Rows from block 3 of the audio encoder of a small encoder-decoder audio transcriber, named by matrix and row number. Rows with one number belong to one neuron. Each number is 500 + 50 x the weight over its row's rms, rounded and kept within 0 to 999. All counts start at 0. Numbers have three digits each.
After each neuron's rows are labels from the 100 clips, of 14976, where the neuron reaches its highest value: "strongest on" is what is common among them; "peak on" is the class under the peak. Only what is clearly more common there than usual is listed. The data: telephone keypad tones over noise or synthetic speech. In brackets: how many of the 100, against the usual share in percent.
# fc1: second MLP up (encoder.blocks.3.mlp.fc1.weight, 768x256), inputs 192-255
# fc2: second MLP down (encoder.blocks.3.mlp.fc2.weight, 256x768, transposed), outputs 192-255

fc1.174:424518545456594369415514463483447484554506447479533545497486595522504493519516546535487501572494489556493496483544554555382472353432480436433514458573463502483561440456495514446439475480513470
fc2.174:528476482514510603491539532570507422553458572464355553506494462558477464526545534513442409382471534417547502607481447521428488483488489539402456624431561510465511508553490454498635530470464493
strongest on: key "*" (69 vs 26.5); key "7" (58 vs 26.7); number of keys: 9 (57 vs 11.5)
peak on: key "*" (37 vs 1.7); key "7" (29 vs 1.7)

fc1.424:573506521582446468459552589513469424512477482412613539550566499469478535489564447514520508459477498527596487432478415554491567500473469510540540419519540531494635523490575524465535463510411471
fc2.424:441502525519430602486493486482489496373495463591509509515574546528508495510523503496455509421504496437427500505488505488507397610506461556416476575491454474462483544515563486544528475530480483
strongest on: first key: 9 (44 vs 6.5); first key: 8 (37 vs 6.2)
peak on: key "9" (35 vs 1.7); key "8" (33 vs 1.7)

fc1.314:439457427530568420538530521401389514512499482506458451475395552410489470569554523422555455505504539515449478416461484515542512392438451455501505432513409510452528405439482456422486481456504535
fc2.314:664493471554468550576505558518449479476518542423543444518508374546552509585511467513534501408457498391607485577477493501477546507421491504501515628355507430447522430640499418400615538416511530
strongest on: key "5" (76 vs 27.1); number of keys: 9 (28 vs 11.5)
peak on: key "5" (38 vs 1.7)

fc1.459:487479453524476418442513513527450464482534466507502546459524524507484543532500535488420473474487451468460390505405498462499503480504303423501589505491528533439487560379494458537417479515333523
fc2.459:469544501443697478506469432479517606501527507555396468476494517481443432551476558446481525618561511564511544452597597525520514419524625461485478430563413492500440501503427533520444471488585513
strongest on: reverberation (63 vs 25.1); key "7" (62 vs 26.7); last key: 7 (42 vs 6.3)
peak on: key "7" (47 vs 1.7)

fc1.616:522527584473555433458534524458417439512512456410547506531504605568460499526552492582496506528546471512450445506534430559446526392429532485510548477574522439437611460510497512470454466482469506
fc2.616:474466500580458567545493518566531498485524557536416583508495552419520543540499477488451479464450502526516509565476550464529511593546440573474466577496508553580443467506587450513596554386512452
strongest on: key "*" (73 vs 26.5); number of keys: 9 (47 vs 11.5); first key: * (45 vs 6.5); number of keys: 8 (36 vs 11.3)
peak on: key "*" (43 vs 1.7); key "7" (25 vs 1.7)

fc1.696:391430498453596420394529498424478446544448380543483543466455555461408485489478487497507477522488518546483530481531536523427445385464499429451534456520541480444508465421465508394443499429517525
fc2.696:566441432518483602505496462468471443532446549472427485472439419576574464473571520485606454440498454400565548572465450600589454483480522557570469578450537565419502489594421456515593544466519445
strongest on: key "9" (94 vs 27.2); number of keys: 9 (50 vs 11.5)
peak on: key "9" (60 vs 1.7)

fc1.295:520525569537556425492521518407504563559500447478485501525499536498521473409577499547555523481519500555488513486512444573503525419463528408468568414621509479488594580516488525513456467585489524
fc2.295:472496464537488535511513449611503558472521507467397541501433476500506504631488577473485508474451515369567504518505603465519542482590502462463478548390463541503419484529481499533572502404553487
strongest on: key "#" (92 vs 27.1); number of keys: 9 (49 vs 11.5); number of keys: 8 (34 vs 11.3); first key: # (31 vs 6.1)
peak on: key "#" (64 vs 1.7)

fc1.313:448569568497575433392519463526456468535498507486378551438459622510403416627545559517457420567540476554506482457551528561578444418501492443495456464532503477487473431445538559487441433487550486
fc2.313:506557490593362548506536557569486379473536575427499421469497503538457456481572481461466479404433476372470506521436402479592514554483447590531432605439544525478455416517542438537607556428463482
strongest on: white noise (39 vs 17.8)
peak on: key "0" (25 vs 1.7)

fc1.300:423563557517546373387526522513418450499503411454465518449508611460399507512461496504457491546515460549500473463491438567550438400516458458499469430563501503524473434403520516467421454528503450
fc2.300:557508542534443588471486552453533437457472577486564517600467567521549496534549475488526508491434501427483474507487401456525551567442521543538518547469446551442543469569584542425602520556454517
strongest on: key "0" (84 vs 27.1); first key: 0 (42 vs 6.2); last key: 0 (40 vs 6)
peak on: key "0" (55 vs 1.7)

fc1.551:526553533554521409506551541505431459524445448397522474485481432527500459514560602541554594507505527454569451393511407559505556534474501476549499503467488463488541396514449524516543487508509530
fc2.551:529452507543390572485478557496514501421521562547560490539564463495515539463505452466441483335444447517563497567406440489495469545468432550443501512515485503507488524505566415495533544518418417
strongest on: key "8" (61 vs 27); number of keys: 9 (38 vs 11.5); first key: 8 (28 vs 6.2)
peak on: key "8" (28 vs 1.7)

fc1.549:427462479506618365481486478415452574543480411598457512453503516417511507433504533509561485511514491530485522455465541534480474476532442448508530416518474532488503498420523540467440422510465489
fc2.549:587504524487477618577535484538490462522443546420438499444524476576573448518586486492479460516535507388538490591508479586514547495437625522543506593416519417433559483642464508497568568451552546
strongest on: key "#" (77 vs 27.1)
peak on: key "#" (50 vs 1.7)

fc1.382:492442476473609458543530528394454522556502498497444485511464565430450452489594511420558434540533511549500487476470545578540475330472485385541501372581487438475556536492508518450471422534473543
fc2.382:599442404592437539552526480558497465439490564468490495484447467544533519548594585481564496428464477331603468531439437486556571543534453505519517594369485512487504443575484486493552521459509506
strongest on: key "5" (99 vs 27.1); number of keys: 9 (53 vs 11.5); first key: 5 (50 vs 6.3); number of keys: 8 (40 vs 11.3)
peak on: key "5" (61 vs 1.7)

fc1.762:488525509407609441495488502434413517549555488396464410451555474516450467517537478521479533585598442526463413544520555538490504402508541494555525506515528420424521494482412518518391494515472546
fc2.762:504499504505487628541511487555577493489449593521437597529539574486535498477456452473451468494494536499486523560484554462529560538530516549502410594517513538542452464555596490535619549407546430
strongest on: last key: * (31 vs 6)
peak on: key "*" (26 vs 1.7)

fc1.530:472539594526505411575498558491389519545458462421575492506436527469475464502487509507539525468465505541484401369451471496419560443458483480395438411511517402491598417460506471467501497472499539
fc2.530:638443401483425576547502481526517440500526561497470441520540444568564472501515469439429475418442515401512446497464463488505509512435479527489479632397526507452466453560410434553527544491413482
strongest on: key "3" (64 vs 26.8); first key: 3 (30 vs 6)
peak on: key "3" (46 vs 1.7)

fc1.550:476598590459566315435500488488437455505456516455464516504436540535476427518549487539441471526494455592468465450509528558512507422512432440411489439528509454472506457441444525489435503462490510
fc2.550:536457458530438642568480482558532532582463549474488535505429370533521547480522444478530500446527502406528475542478503419550606560538528529550532494441535531489473594600454466576563498510533529
strongest on: key "*" (88 vs 26.5); number of keys: 9 (49 vs 11.5); last key: * (32 vs 6)
peak on: key "*" (59 vs 1.7)

fc1.274:476421465495581469522485384367466511451500479543504480499460512423535541446610500491583542502485511505495544510492439513452508497535541465589521494524552560503514515477484589434503472435552474
fc2.274:608464437505490505514467445556521488518490588484472430531440383552559470487488524490528440411452465410598464432453479494571553487515452471482504602422533588453469484559414433570530504518446446
strongest on: key "9" (59 vs 27.2); reverberation (51 vs 25.1); number of keys: 8 (44 vs 11.3); number of keys: 9 (35 vs 11.5)
peak on: key "9" (43 vs 1.7); key "#" (26 vs 1.7)

fc1.539:483480443503458413461506508529458443477543474501523552463492529515495571524499510496414459470480440482478399484398486450481507484519273446495589484485541533459496524395475450539430477509348504
fc2.539:459538501437689482485485415471510582514536506558385472473492531494450436552482574442492530647583503589501545446580579544518500427527605466497491432584414479523444495485436552526436489506555514
strongest on: reverberation (66 vs 25.1); key "7" (63 vs 26.7); last key: 7 (42 vs 6.3)
peak on: key "7" (43 vs 1.7)

fc1.600:482457456442554382533501556477481593574405471496444474524437451441429453489461516440567449496472516485532420371452558526524547484459454386451483464457423518470466453456482491452451478522450531
fc2.600:586492456518499544602535570519436476426510572489521452488494473608538507579523460425467534422487520411514453552455512476525482521410485491463566606452472406397466450594467432473573522393515598
strongest on: key "6" (85 vs 26.8); number of keys: 9 (38 vs 11.5)
peak on: key "6" (53 vs 1.7)

fc1.331:518554558503623467510542540415463517543504486538550570516497602488460474519566469495502519486504538556466482507515525500465483401417493429431497434601453500405605460488592526417458488520501524
fc2.331:494452483435512476494530473553547589482477500467468520541444401446513555514466531464513543480412529479579495553474554442546544531672482539473541559424525508510375565528443521555519476401515511
strongest on: key "7" (79 vs 26.7); number of keys: 9 (54 vs 11.5); number of keys: 8 (30 vs 11.3)
peak on: key "7" (49 vs 1.7)

fc1.705:450453447538543410535531456488467492592496414454449504455445486431477544557567533475606527506475511532622477371487456558570536475533478463535490447471577539518456425474479566483483449461529478
fc2.705:570428444546453592572501531542501497391555573532466421472512458537567519540543525441497503408468477436599471566430480571522460539466461508460461602506463488482431471555525396514556554486474467
strongest on: key "5" (72 vs 27.1); number of keys: 8 (39 vs 11.3)
peak on: key "5" (38 vs 1.7)

fc1.30:358530487504486470534581498446458516483529364534509406449475522427555556452524425473518513519441589525452480353510465451498490507469523566482556454519557531445511510459451440467451442506526493
fc2.30:637427470504431575548476538497536523418443520473526565593494412466555518462512413463549503465434520412590505574500494510494553519528499545517502582423492519531489496641517515492614464464519490
strongest on: key "4" (85 vs 26.9); first key: 4 (60 vs 6.5); number of keys: 7 (28 vs 11.4)
peak on: key "4" (63 vs 1.7)

fc1.515:425457463497513420444537429554443533573558473462482524403525610506500493547537564504462528523528477586534461457466527473471490422483400434477466468570482557530502460428508523516400521490406525
fc2.515:552476437449463538532521452520575497519416547487471531499580441544553428448467503494451455524515544449460524516527603450468566492508548480459520580339505584495493510596440506523557521398505548
strongest on: key "C" (73 vs 26.6); last key: C (43 vs 6.4)
peak on: key "C" (42 vs 1.7)

fc1.605:452545509539525438544504474464436458591472416461554480462431488549513476476607481499559499498492488487537487428508428542531532458513498445479494447562576478468588467501392497523408488506508539
fc2.605:580450446511442528543530503575551524442458592455433537533462476440516539552503559480490481444441555411665474531494550441547548557533491504459439564392485518493431500544498474542603539431516453
strongest on: key "2" (70 vs 26.2); number of keys: 9 (53 vs 11.5); number of keys: 8 (40 vs 11.3)
peak on: key "2" (36 vs 1.6)

fc1.294:406534501470566417482497451451497483558489481488456495470518529425470488463466529455519553595538491576426507468457477562536482481558494497573450456531497526537482445405480546490479487523457447
fc2.294:533504572543475607542540454531495539484530514484374523478545544521552472568558592483528498512547582384514506536549497448517622560492617401523433586536421538510444543604501600517530523563581486
strongest on: key "B" (68 vs 26.6); key "A" (58 vs 26.9); first key: B (38 vs 6.4)
peak on: key "B" (31 vs 1.7)

fc1.591:406570536520565440376547512573455473587486391446437586483499649523413435474422494544443491534522482565465512484554525482570482396482486416484502450586547580498513457478533498478453453514502513
fc2.591:533525443486429577517532538518546429494488547523515423524496472475491430507466501510476430409420524409437485434496442416610552590491469547488417628347523571445495407570492481519590506478482509
strongest on: key "C" (70 vs 26.6); number of keys: 9 (39 vs 11.5); last key: C (31 vs 6.4)
peak on: key "C" (27 vs 1.7)

fc1.751:452485473521540356491479485445500515536475410550551509469442481414477582484516477514568552500471458504515478409451515484516517529529392459473473433494504511514485442423466549462460438474452469
fc2.751:529501524566420604601466481557490512483455524433468461446518429560584498497576544504517495527606458443586485586489516598559512551525564518554444578464489412493509546568506492508558549473581549
strongest on: key "#" (87 vs 27.1); last key: # (37 vs 6.5)
peak on: key "#" (62 vs 1.7)

fc1.279:437473474514630370505468456416479525530509439545468496465447500463511503457555503504569556520495477530479512441441481536554501520555446494563494447520504489503446474442449572483460433495457480
fc2.279:596523535511474565587499471513532544463486558446446491454514427506547510500554550493488491563583498402537523533571522604518601559510593490503492588401444439529501531594456521544559566481605568
strongest on: key "#" (81 vs 27.1); last key: # (28 vs 6.5)
peak on: key "#" (53 vs 1.7)

fc1.204:483475440503487405444509517527466463484540487501509557457520525501494560528498531487432483477481439494465387503404490451495508485532310439505596502478526538454492551388492456552436471505340520
fc2.204:470548506439689472493479432468514588519519512552389476473485518481443427551479571443483526627581518569502556451594593543519510412518611458483484438561408490510441493481429533519435489496579515
strongest on: reverberation (65 vs 25.1); key "7" (55 vs 26.7); last key: 7 (38 vs 6.3)
peak on: key "7" (39 vs 1.7)

fc1.113:409484503530567420378533485404461466568472468589469494477461533473405472513492509515517487520473503539476565487516462494519409475506481484521543452516556487453469447446511515404468484470510501
fc2.113:578410402467482541560486494492518466461443514479455453522459385526623506488523531480642472415488482435601486471480421560571516535458502555578497547458527583432512524550422435562579533553516465
strongest on: key "9" (93 vs 27.2); number of keys: 8 (33 vs 11.3); number of keys: 9 (33 vs 11.5)
peak on: key "9" (63 vs 1.7)

fc1.684:452467553478554455553473414476503488495500502462484521521437573400526569530508551465563555636518497587500475490473457572468549466521561463561521481586485582592513488501523578462452556488525406
fc2.684:590505476507490507416485458511505547549475525456510466524473322531586558494542485508523482447405447430622518441475497444545584518562482516549515535436533616466505517537424489544511497493513451
strongest on: key "A" (74 vs 26.9); key "B" (58 vs 26.6); last key: A (55 vs 6.3); last key: B (33 vs 6.3)
peak on: key "A" (49 vs 1.7)

fc1.527:396514544533602367464446456411469547501472431560472535473443547448466496468564521538555515539515448554486510440460488555490488472532445456510466397569492485490496484384493571478445434494486484
fc2.527:556513572516464582589487496548484527482429498439476500450475414475566504522528531534507509546543507373482497589483536506518573511476566471547458590410446461548488500596497565456589549480590585
strongest on: key "#" (99 vs 27.1); first key: # (30 vs 6.1); last key: # (30 vs 6.5)
peak on: key "#" (68 vs 1.7)

fc1.665:423519507515531436571543534437431474613446436472494445460455502441512479455486513488584503494461533472545467402451439558526540461487512441500417408512503503483557414471489501478470510512478493
fc2.665:570487439506422579538547551550516507444548530477485521543502429492551541534507464473465484372427531413560485545463519446571553551508443523465540614384502511503440500607492415555618525474503490
strongest on: key "5" (82 vs 27.1); number of keys: 9 (37 vs 11.5); number of keys: 8 (33 vs 11.3)
peak on: key "5" (53 vs 1.7)

fc1.280:526543517536593433500549534458470460532453479440519518542483530511486439520556559501563491520541525526566475442523481583505578392504536426526524425529536515450636493517503563476532485502502560
fc2.280:482442485507409541497524514559514501462623502583459509494461507497517561528457503498461557379364517467538496514460518501564427579529440481484478629474485522573380489482534440483435533442474443
strongest on: key "9" (64 vs 27.2); number of keys: 9 (55 vs 11.5); number of keys: 8 (28 vs 11.3)
peak on: key "9" (28 vs 1.7)

fc1.761:410504460557568392462499421372457544481509541511516457468444518454523486460526459439542514554508483529413532490439507542527457538562485540583485480519510570515465458425521542495457511497481385
fc2.761:542516514554523662567539525495499579444490539473462511524492480511554482595559486483506497495532536440495516530525516497444599542487584520507545611488448445451484599627464502493553463526536536
strongest on: key "4" (67 vs 26.9); last key: 4 (30 vs 6.2)
peak on: key "4" (51 vs 1.7); key "B" (28 vs 1.7)

fc1.584:475551547437549367523456526494420499541456485441491483495510506503516476424494470541490582567561443585427406534501475569458522469549501507509545486512529432449554497454439509526458534488499550
fc2.584:581419483510469606524478460469474558548485626489553482517535591464546523483462441498496402425527506517501515572516464440478560533450514539567405554556546559509534492541564504442528535527593421
strongest on: key "*" (75 vs 26.5); last key: * (71 vs 6); number of keys: 9 (33 vs 11.5)
peak on: key "*" (47 vs 1.7)

fc1.673:458520578481494418542497539502444428590423427443527524541427572496490459479522497552590473497479470531534447418467494519527539386518452384496501465552576519493588472485473502500483477467506567
fc2.673:527485424571407545528508495544516487466553553558507525494500522538548552537556504446443496408430545501546506481415477504555508642485433533483467481489543508520446460513520467592505485461463438
strongest on: key "2" (70 vs 26.2); key "0" (67 vs 27.1); number of keys: 9 (46 vs 11.5); number of keys: 8 (33 vs 11.3)
peak on: key "2" (40 vs 1.6)

fc1.106:412537512494567367425545515552435495555508402463465531415527626468391475559499517496471520523526487581493456457528527491568467366486438417496513432548476501472489453417515528454413416503475529
fc2.106:596538446539412612523513546490500447520456583439576510553499435532530472498473431475486516464460514306443484506486439403525625551475532558567504602386523545422524422605515466536673512441495519
strongest on: key "8" (73 vs 27); last key: 8 (45 vs 6.2); last key: 0 (25 vs 6)
peak on: key "8" (43 vs 1.7)

fc1.559:403529521540544383487558468526417599577459479461450468518499531488490485475478491489543495532464547546515583438505444561518499407508523443520509440561514565541481423482475464454502562474503440
fc2.559:515479480558470627497492512499456560486444482530502455490495445467575549458540399499515506444473483418550554531494468444511510595517518605535528520457549540446443530553536427530597473469548499
strongest on: key "B" (70 vs 26.6); key "9" (57 vs 27.2); last key: B (26 vs 6.3)
peak on: key "B" (41 vs 1.7); key "9" (27 vs 1.7)

fc1.225:525479533502513382580508607414399451501515509442591489504481538461456456492553375474512448472479473539513422554411509553455514436474503408505501476516511322474550430472502489452432532438502514
fc2.225:510445448479466541567481482561523430439490558533444575527462481501607493517515574516469510458437530449493431491466463468510524524538450530515463617465533569511464507539524467563642521429449546
strongest on: key "3" (74 vs 26.8); key "6" (54 vs 26.8); number of keys: 9 (47 vs 11.5); number of keys: 8 (30 vs 11.3)
peak on: key "3" (44 vs 1.7)

fc1.635:498561545575575440509502510450481482560471466512492541514460567513517477522567588516537518506506519516536514450523494521504538404442495503469492416579473539449587420474531509456475520459524494
fc2.635:525467475470467528537489500534534556488504494469426548538478392427535559518523481480518527468402497440634483536502559478528547588646469512517532627411532502537384572566454486548554485437529472
strongest on: key "A" (62 vs 26.9); number of keys: 9 (58 vs 11.5); number of keys: 8 (30 vs 11.3)
peak on: key "A" (27 vs 1.7)

fc1.487:425539642485522420495442520534438463534485419446498557516458607503494502519470560603565479516491395567491433441494484534552516376497462437491507444591590496518558436469534485451475501443483514
fc2.487:515492442595426570559497488518514547435546552515451511482489518506585562601591508447459510440456521465512514532473505446541563622497493550487520527511461516529454498537504491571535491448552489
strongest on: key "0" (99 vs 27.1); number of keys: 9 (39 vs 11.5); first key: 0 (26 vs 6.2)
peak on: key "0" (63 vs 1.7)

fc1.222:510501472529473407431515539510471463470516464519538567469521525496499530494524511495430463468476430483478407486385509474489477506512316431489570488502539537496497543374502477533403479505327510
fc2.222:461550497438705515505480430475506626495515510554388468489491521485462427549468535446472530620568524522479528444606612522524517457528642479498480456542401500464429514532436520529472466516592526
strongest on: reverberation (65 vs 25.1); key "7" (61 vs 26.7); last key: 7 (32 vs 6.3); number of keys: 5 (30 vs 11.1)
peak on: key "7" (44 vs 1.7)

fc1.267:418461541544500384498454487472502482556469407515484542490505489378490567415501504536575540509480451521517498417466471507523508491477442453500450463517521558555500439432536532452503508454470427
fc2.267:478492522578428589587446491570437525472444486503398467433494481517597516524573477497497502493561437478550511560434526568575459492557525543545471595536513445512484524543536478501556529410562520
strongest on: key "#" (100 vs 27.1); last key: # (43 vs 6.5); first key: # (35 vs 6.1)
peak on: key "#" (72 vs 1.7)

fc1.698:456541579481536396550500535452435534532426448442517529538445507451512497440483487516561508465437512524527443410458445519443563458502510453428513436493572485521551472469498499464504493451530497
fc2.698:592415413529417552555491527522498441438549547525446412520497418525600498540552504459452485386395502438559500480443404557505500567481456508482455560464524535456467484513449443563557526498415471
strongest on: key "*" (61 vs 26.5); number of keys: 8 (35 vs 11.3); number of keys: 9 (32 vs 11.5)
peak on: key "*" (31 vs 1.7); key "3" (28 vs 1.7)

fc1.333:438506481606487421550541497484418515600459464445450462471462504460532480436544501492591551498471552486541461410455436530582546494518516497575422441497565529480536406482487489485532540438518499
fc2.333:552497496524394602520500568488480482419497517543580425527509458514578551516507465463493491382426514461574509523417441504533476543502430538486514491463490516494497500517543388509535530529476462
strongest on: key "5" (62 vs 27.1)
peak on: key "5" (30 vs 1.7)

fc1.612:549514529562463469504547570498447412545420483363566545537491501483483468462549507531573561492507491503575441409508462569497574445466510506551483470478590500468665474502517506478567506462457526
fc2.612:458469492535408573483495521492489485430571490620529479485570573556506521541502522470442510383434509490478513497417476470506383611457405509451462518549444485514482490435564446530453502543446469
strongest on: key "9" (75 vs 27.2); first key: 9 (41 vs 6.5)
peak on: key "9" (32 vs 1.7)

fc1.311:445519537476515369505443468442474446525498504468555508485466508467537468451458439494499534551526457622431465512442473511451504452560451551503485472516530481548540435413464524495472561457462483
fc2.311:489475519516518627545508479552531558558398479535422543506527503520555485466506502521511419459561554494467538559576508454463555582584587538481504606485596524483478602594494524520614492479588494
strongest on: key "1" (62 vs 26.4); first key: 1 (30 vs 6.1); last key: * (25 vs 6)
peak on: key "1" (41 vs 1.6); key "*" (30 vs 1.7)

fc1.453:450523522541527425557530533471383521577407454430455495490437490450482469472553522502582484481455524476580426369451449542558574484504502450512440462475559474461520411497525491490523502447493507
fc2.453:539463470507408560524521551491503452409584528553522463538503487578564535526499509460439489387386508460537493505413477497504427568430423533446511490467488494476483472519507398525529490493451475
strongest on: key "5" (71 vs 27.1); number of keys: 8 (30 vs 11.3)
peak on: key "5" (36 vs 1.7)

fc1.101:418476497460591399513443526442454499556455490504520566533417578469528468512516489494560467544483471551446456446483517497492530351404481443492503423573501556429591460460516523439430526489508479
fc2.101:578511560515545568526491492537472553519461547518398603510427438571539501579615547527526437449446499403600520595494511521522591514500560447517476557436556495473498496614499524487571495397603476
strongest on: key "A" (93 vs 26.9); first key: A (56 vs 5.9); number of keys: 9 (47 vs 11.5); number of keys: 8 (32 vs 11.3)
peak on: key "A" (46 vs 1.7)

fc1.377:559535509602508455503567559513452425543432482388550548533500476501460480498554511531566510481502484512586482394501432612475573495479510493543497429502558505496626446518540517513578501500465492
fc2.377:455463478519419595494513525467488477399558494594525491494578567543507513525509505464442485374449512464435505507451502457491391592462427486423486555521420490481481522468562458530481474512447473
strongest on: key "9" (79 vs 27.2); first key: 9 (41 vs 6.5)
peak on: key "9" (34 vs 1.7)

fc1.129:438441447430539465584487489424447497526503483488475356397505571439416447488497552403505484523571526504457381446433467495444502497478511449467460497535473399492486463445472537470370518558477542
fc2.129:605588493483415564522494482581554449553411571359551498530522498540474486532487501495464422484483503421571533534510548462524605489486505490489508638391513491484548444636525469485597557465538532
strongest on: key "6" (81 vs 26.8); last key: 6 (30 vs 6.2)
peak on: key "6" (61 vs 1.7)

fc1.485:486512527539474420548551540535441492600420410394500507531459485495479482446505521529594571484501517490557424401489479511518584430487491430519479483506526520495585441510504501465553486465468554
fc2.485:513478466535399562494495508479517455442594526580539466502541560555512539546496497464422492391430497489482515494414464477496401603459400529432464486480465494517486473469538428545470492525447457
strongest on: key "5" (65 vs 27.1); first key: 5 (32 vs 6.3)
peak on: key "5" (32 vs 1.7)

fc1.555:399560550500546372500462473518496527555468450494477492494457537461442457482493505491531565567523470576483466359492486540511513438500482421446426402570432537531540471420449530528450500531465508
fc2.555:550547530479477563529482516559440567483517499507418466464509523545531533595543539476401457484524508423471481604488520458532524465446580486558488631556513461486419456601474491537526555400570556
strongest on: key "A" (54 vs 26.9); first key: A (35 vs 5.9)
peak on: key "3" (27 vs 1.7)

fc1.426:495606577629477429481559547514406443486430505413563517507473482542486452514547486527523564526508522504512435430527404555506544502479510516506470448522511430470596419490469496496503488489526504
fc2.426:552438504518393598479475548481508513486492511556591526565582514492525540430497488469492463397443482451519530580452478432449506595452452535499514501515482563480566531516605414478546523538477445
strongest on: key "7" (62 vs 26.7); first key: 7 (50 vs 6); number of keys: 9 (34 vs 11.5); first key: * (30 vs 6.5)
peak on: key "7" (41 vs 1.7)

fc1.12:403511567515570444546462481466470497489516479477463512505458614392533559508512556509567560646544443595452479483472456568485535406518533505549527457627490574575526497479545518487463558495531439
fc2.12:568505506504472541443454459480504530531481575457474460534471370500565543482539476500506473468432445423594540436478485460549600525536526555579503587473518618515500514532488491539539567498536417
strongest on: key "A" (97 vs 26.9); last key: A (69 vs 6.3)
peak on: key "A" (70 vs 1.7)